From a checkpoint of a small image classifier: 7.62M parameters.
Rows from block 5 of a small image classifier, named by matrix and row number. Rows with one number within an expert belong to one neuron, the router's apart. Each number is 128 + 32 x the weight over its row's rms, rounded and kept within 0 to 255. All counts start at 0. Numbers have three digits each. After the name is the row's rms in percent of the matrix's.
Before each expert's rows are labels from the 100 images, of 14848, where the router gives the expert most weight on average: "colour at peak" is the nearest of a few named colours to the mean colour under the peak. Only what is clearly more common there than usual is listed. The data: histories of elementary cellular automata, time running down.
# router: slot weights (model.blocks.5.mlp.router.weight, 64x128), inputs 0-127
# up: expert up (model.blocks.5.mlp.up, 32x128x128), inputs 0-127
# down: expert down (model.blocks.5.mlp.down, 32x128x128, transposed), outputs 0-127

# expert 17
colour at peak: black
router.34 111:113103166124141120150178145143125116142119099134163124124086094056148049183076060126144108117149172104162127143112106186163106164174115157094112198160114185121168151131175112074151064092189147127129132124129108056157137150103144108068131090109155163142150142116137095178145113151126110147139117101133086116123142164120109137121183101109155088133190148123127045174083091141084123136092
router.35 149:123100167128138116150180151151120127138114119142169114135083106054150064196082063128145125134122185091161098121084108188159108154170124156103111207153105179132163146137179118114137088084208154126127137141131100064139127133107138119071133085115161153138134146126121104162153128148133104142122127083128087132125145164136097139118171094092161072114180148118137027173088091146096140126083
up.2 022:129128140128128134129128127142130126176000130128127125131128128142176133125111123129129150127129124130154142149132137129140127128138128150125132129127172130126087111128128124125129135124143128126129127127123129126142129130130127127130129128131128130128130127128129161129127255179127128129117128127124128128127129129123131138128126128128122127126127128178125130116126127131127131131111
down.2 035:128128136128127128128128128128128128129128128146128128130129127129128128127126128128128128126126128128128128128128128128128128128128128128129128129127128128128129128128128128128127127128129129128142128129132128129128128129153000128129129128128127130127128126144128129128128128127128129128126119128129128129128128128128128131127128128128128129128145132128160129129128127129133126128128
up.6 208:130127129128104121192080128128128239126114129131161127129132143125134151128128128128071128168104206130128113130132128138105129121145131137122103128131130117171125127128128126128128130106141129127120201128127108127126128127126130206123132150094202109128110129072128125128221245127138128132125128118128127125185128128207135205000128125130132130128128128138136040128129129128126128128075
down.6 156:117125139105130129138128159078128145124129153109127127131128165086128134133114147124128107130127127129139153135127127104122128128127142125129196130133105129128134130138136126000129090128128142142134128128121136144000137134130035121128123126129108167137122129140157123130128132112123195122126100131110127120125129107132090127128130126115255126119146128128132079127026124130131137127123
up.18 241:128128127129117123212057128127128187140091129129208127128132142126126128120129097128067129128099255127127104135134130128128128108133130131127127125128131123164119125128128127127128134117129128125125128131126107127133128124051133158127129140087190111128128128128125178128225250128137129131128125124126126126202128129128132214033131128136204129127128128128133128127128127129123128128128
down.18 198:117128132107128128180128131091128135128132144115126127128043132118127139129115148125128107131127099130138127132124125113117132128127140126130194128131125128128255136136130126114128105125129199141132131129123135154058133132132027125128157127131124131136125128140157128129126130128125155128128093130126125123121130107131098131127130122121255128091135126123132095129000121130130134127125
up.19 050:126128125128128136136124126128139114151081126128215126129124129127121131128121127129128140129126124130097130131000128116129128124128124127129112132128128139117147049128138128128134124126114119132128128129131098129124128121130125128127136125128128128128131130126126119122085129129125175212131124113124121130099126128000128129127134149138171110108127128131125128130117102110150127124130
down.19 087:129130122106128125138128121080128133129126127255128128109127127139129126064128127127129128129126127128126126128129231128128129128139128127132123124131128120128128128127114129204129128116090127120130156123129114126125128135127128126128127129131128255119160129136127129127127130126131128130125125128136129141128127132127128136122121128127130144127127130129136125132128125112128000129131
up.20 199:135128122125128128120128165127126129136023169129194122134136140130128129128132021128126129250129185127129082130173131131128134120141132133153139127130128128166121129128124128125005129130141226128099128129126074128131128128110129232129131127098188129119129128128128183130138247124230136128119143128127120124162129129123140162114128126127128132145127128128131105127128119128125130128129
down.20 143:125130143118127129128127130042124128128145142070126115132072122068127132132126217125126108123153127134128122133126127099123125128126137127146178129134087128133183177131140121107047106125134160155130126127128152255127134137159000124128230127128124133130118125131160121135128135119129131128126119130101125128150143119129129112124128119125129128045131101134130083128113130168142177111127

# expert 20
colour at peak: white
router.40 129:132101191129139110133172164130139134138133114144195129142069114077142074177091062109144128129111176106171113115080103182173099151173124151109107238148107167129187135139197121122143097093182138116125124141140109059120128139114132117091127094119171154143131137124118109154146133150145101128130140076133078135122142164138087141111157106087158066097162138132127019175089102133099136105093
router.41 094:139108187162127114146154146105135121164135096135198113095073113079144076157085067107146084144131172061148125098106094150141144144176117118135107207167098146082196149160192144146159076090148120146142133111154108100112137180065147109065132108121162099165136107095148101167106110171119105103170108085107089125124094143115080152078157111138130085116126140148122073192115146098087088091127
up.8 208:133128097134120128079133165186097133084070128128129129128220121144176100134119074125129127131131119128134130047192129130131177127135127129131190124146157199227018129131133067125088128127146201165125128114136120134158130130127128134145122127130129128113129123186118203130127120072181129111132119128115114121128128131126110129191095126081122115133127127051142135119212128098117128067143
down.8 348:177128128115136132127094128128128131127128171079162129122128129134120128134027163121128163115058122135129129216177069130107118125107164121130126131125123125130134129156135128120128132130142121255098141133127183189097137154127111127126133095128118112168117118125142127146127129116126129139129134117111130128140255124129128124105126126128129055127127113159148105127116163219128176117150
up.9 101:130120128129134122077129163152127164125110134123186126156143127128095167111133033125128127132128120124133117101116163225135160128101128194128140210128108114128112142128140126128086130144223139127124169132128112122071128093175104127138121208137128130128029127129101127117186208130161137186133189211130123133133128125140194147133128018123107147127128128130129098113130121134113128107130
down.9 121:128129129011210128098118132108128128071179129127130127122124147129116129181109128175128124067129127147127131128098070119121121201122128125062131127124123130125205141123130126128096139129128129130038129019128155129126128131095123127128129126126128114143077133129128119124124130128168188134127127132148124056117209117130130128079130128130111126117100046128127122125129138133048239127128
up.11 146:128128125129127125122128147194125125129044161130131126126229115130129128103125000128129126217129123127127111127129147128153131128152127136138255129127132156179123120132129092125112132106138255131117126124128126128191130128127126160135128129134127119098129124124134172128123127133143132131131129128124139125134127125126137222123129128122123135136127127128129127109129128126115125096132
down.11 158:127131130050133128128121128128126128128126129243149127122076128128123130128126255130128135126128127138128124129162065128116127128126129117128213130118126128127234149130090123128038132127142128145108131127128179238125136130129113021126136124062122125144123125129126123132124128079129131131131134128132127128125192126125122128126117126128128127124126102132128093128128142182126148121128
up.13 181:114128127059128146126130128194130112128129250127151135194144088129127127133154130124108144135115145129128128116141214137137128127128128126126181104185127140129097127127128128128088111135142255128120127190102127126127128129125136206135133122129156128135130128127126204126164238129129144126123214128193145133102146176120126127130133130128155128097130128050128132094122106130128185131131
down.13 144:129130130124128114129118127129122124130128000124126127132124106067128130127129135132125127000124132122128119128128137123102126124126122127126126131069130130123129156128127126099127238128132126135117137128135126143128129115128112124126147127129127222120254127129127113081128112048128127135136135111106126185230101130128125127124129117135129126109126127128126135129128144146138125126131
up.19 099:128128117129170127125132131129127119123128129127127127128133128131128126128130120126127127128128120126131129128125129130132125127126129154128134119129087128130100147133128128126125128127132129127128126132127133126126128085131121128128128125129128126129000127255129132124127127128129115144130178128130131128129130127128131130255130119126127130125128127127126127000171124129131130070128
down.19 121:208134087002139128130121130129127125081142130125126128124127136129128154188129238138126122118129128139128128127123108119126114167125128000128127128130127132129240138126128127127131144129134126129135135122129121129113130119121121127140126122128129126129120132128126124127093255129136129180137129073127126128122134124131128127109130130124119126125120129125127126127128255128097147125131

# expert 26
colour at peak: black
router.52 105:080135139073063131121134133147090123109146109113146109122119091161131169114087151061096098098176092101114182130180114106074130131124135134099112126108166134139079152129095161134132159117098201187110158212115169198125126188131107124152114167138185061149155103117146188146087128083122129146112109094136155136185242146155123108169106151156114122138109105131124172135146131104145117090160
router.53 105:065133063133115153112094145177116152114140140147105128157156152149118147120129159112127131081173108140113141063177151114127125159125124131102121122153139175122144140131127108129173128113111216224127174255115144198136097139113136095162157181141160088113156122141170167132144163119116142103142089104128143173174237128155068149148152143122112129146101110116131151153126150136122098094167
up.1 117:126128110124147105093119124121255128129128128128110134127112152130130128087231128127128122128107127132126125126057113109129128135127128109129107128127127113011224097127124127137129133131109008112140128132146132063129128121131032124179129128128103127132126135134127131123128128255130094128149124128128171117128129074128128114126128136133107127139128128109127132134127166125125128205135
down.1 076:238130118105133127000127145128129048134110123130092090121226065129128125127124129138097166124044125135106128123108130130132101127142134224132127101123129139157136129133129128131122149131127127127129133152129139112208140118112129140196129141129127099145141129109146134138128128123125125129143129100127127131128130230126105135132111128125000123128125109158123130129128128126185128139135
up.2 086:128129160124128112129128130209128136136133142126255157239136127129130146087128129124128204129128125243127132130128219127131161128082128125113143127197129127129124061128129099132121123129120128127134131132114171128125128128128128129127128128134129128127126130134129128129204123171131130130125237181116137125128128091127131132134100146128126132124128129124128127120133127127086135227129
down.2 116:128128135127128127129134136128128129129128131023000133131128128120143129121128127128128127128129127125128128108126130123129127113126116129000134125127128129128128128123117130072127127133125128000129000051128111078129126097123141127127127129128176116061129131127125130125129121128124127134131124129125132129126128127150127130132152127128133137128125122124122128127127126110131128127120
up.3 114:176128132128181107137131140049207131128140153128127166143130155127122128123160125223138129135094148127127128153054154126148120128124128128138129131135061107069201068128124120130128136129127091029139125128127040043127128070125126126097130070128072184128104129130112090127147134203127079126115189132133130090044102128128166122128173130128131129134142128126128114127091132177118128156111
down.3 061:128135135124127125129154119128129122130130222000127094169129129128063096129128133087127126129143126133108128137127127096128084126127129129131134128095132129132130128131123128034126076124128128248128174139128126130127132127138127076200119128129127127139127082122153128144130128130129124130137163128120125128188130133132128122145118128124131117125128129134116123125115128169128134122154
up.4 105:128129129128128047126127127126128128130127139128138128129128255127129130125148128128128139128129129128132106224128129127128128121128128127128128127129128128128137115131130129128124128125128000122128128123119105108117128127129127137116128127171127128129129126124129125128128156128131132128126131128129128101128128128113143128127128130131154128124130128120127128080127127130132149132128
down.4 071:255127077129128090128145129151128123197131128122128129129129255114130117125127197132128127129129130130125130130129126117130128128123127142130136128128129129156128128127124127127127120121126129129127129126127124128128128128125060135234128121125128127126129126105126131135128122239130127127128127128119128124127076125131123128130131119126105127114122128126126128129084127123128127127157
up.5 031:129127198129128129127124128125128131107125128128128145169128129128044113127128135128137128129128128129255137127127128130129127128133129128128128128160128128128134128127128195128130128130129128128128128133128129128128127128187128126128123128128128128128127128129134012132121000110187126121145127191128128139128128048132128112128128126128124133129091128130128128128128100191129128123128
down.5 019:135124134130139127140186129126131127108149128160126123102125128154131119129126121127126125130134075136133128133129081255117127184119129130083124109140103124129132107144141126167129230129123134140000128128139143135125129119053126131127123127074115072128122196123129141133124143130120128128129123132137130101124125184148088120120130074126135080130131110141235014129130128133129136121126

# expert 2
colour at peak: black
router.4 139:128102182130140116147186143150127138138121125152171119135081104047141068182089072126146129134118172094168090123077104188160109154167124161106120213151100171134168141135183122111140100088209154130127140146138099070135127132108139123081126093116162151145128153121123107167139126145133100138115125081133083134126145171132095126124169111093156071104188149132132017180089099142093138124084
router.5 146:129114186121139120143191146152129133136120123149175118141076110051141069185088072125145137135115179091170086120074101181158108147167128154108121223150091157133169134136183117112139111092199154129129129151133102076130128134114137125083123092118160153145124149124118111158148129143140099134117130069130089142123143167133094131121169103090160072099187146131135016177089092143096140123086
up.0 209:147129094129127128130133119129131125129123159131117139129133148108112085141141131129074129151000219119129036141140133121128129074135128120212140118128128128127077144129122202127128127134122135131116043140123159115053128099098128139124144103128128128131133073129128118128128165126117105140129156125133124145195128132106123132126208131131130131127172128123130068122142128171130130128127
down.0 243:128128128126066079182129129102130193148148151138124019135104111131121129128105128079124111165127128128214121150063124125130128148120158127167212147142126128098139159128128127133086113049129148139128127127114134150000133131157128084151137129132139157139126122133135128146115131128130139123235124127097128170126123123127131127129129123127255136109128126132131093070114150130094129128111
up.1 089:131128055132129129124128147128128130128102138132124126147144099128128140150157127128131128180128130107128100127137138126126152128132128129129137135134127128128000198128123135127123128131120132134121045148085127128124127127124129128123013119162128129128031126129123130124128135179052128139124128124127114134125130130096092177123136142135134000175131128119128126036135123127141130127151
down.1 099:129129135128125185127128132020127126128139129127124128129128127131127129129125128127128116130129125126127078131128130087130131129127128128135126135121127127149128255131131126129023000129132141137128126238127128134130129159164128128133129128128129131131117128136133125128128126126130128123127128128111126128130139129128131123127128128139127127142131129125128124128128127130128145121128
up.2 099:127128130128129129135122123128136124140122127128225126121117154000108128130112130128110170185128126131072137133114125143122125130118128125133119128124118136122133123128139123128132123103125000128129129128135083128112128126122129130114130133127129127127133126122124121125090172124124125137129129112126125128117122130083148115128133129128128114108128128135128086129128132121119123120128
down.2 094:134128126127128060163128135128129127124124126191145128126125127138131125081136119125121125123127126120114127123128133127139125129133127128127128117134125130113137127128126133128129145131120128120130127126129121122126129126128134128133128140133107255142133128133132126127131130132121129129125119129130133125137119129130129147128131128128125128128130126135122130124131126123131128131133
up.7 219:129128126129128129126129119132127130126063145128128126128140141126126119112129128128101167136129127123145111135255129121183129128134128131134133126139127128139000128128115128120118133126125129123123120128122128128136128106126131167127130128131130124126121129128126131132129144174141135126122091128129129129143125128127129136128144134000008123126129128066128124123129129174094127141119
down.7 237:126129140128126151144090136123127124128145219020127129141103128137126152129140150127128130099133130122128126161125129127106125124122127123124130134118130128129176128129210126000125150134246139135128129130132125207129128128186000122133142127126117119138131122158128119127129124118128132126165128128126126125132129127121128111128129127127136125129145129131125132126126130184129127122127
up.9 181:140128166095128177105123162121130147132254116089109156111094096130135138139123129124086057144074202109121165086126147106102128115161122128153121128020091126125137169128092106130095131124103125202128149122130131126106128165128127128067124129119211133127126122119133125123128140144129112165228195155128152184140127126214128162115134138140094129128139128130123085108170083083177127092129
down.9 183:102129150136107132085162131081142116128135138073126121130177045077131137128120131112112061134130134163144122087122128126211149163128149107129188132180075129136140128136132174116125109126137142130154122136107156134128130112052251164104105125073190070139129121127135100130136145132131121128131128058068121128116124121159230124166130130128122125108136125120129121123127170023129199124099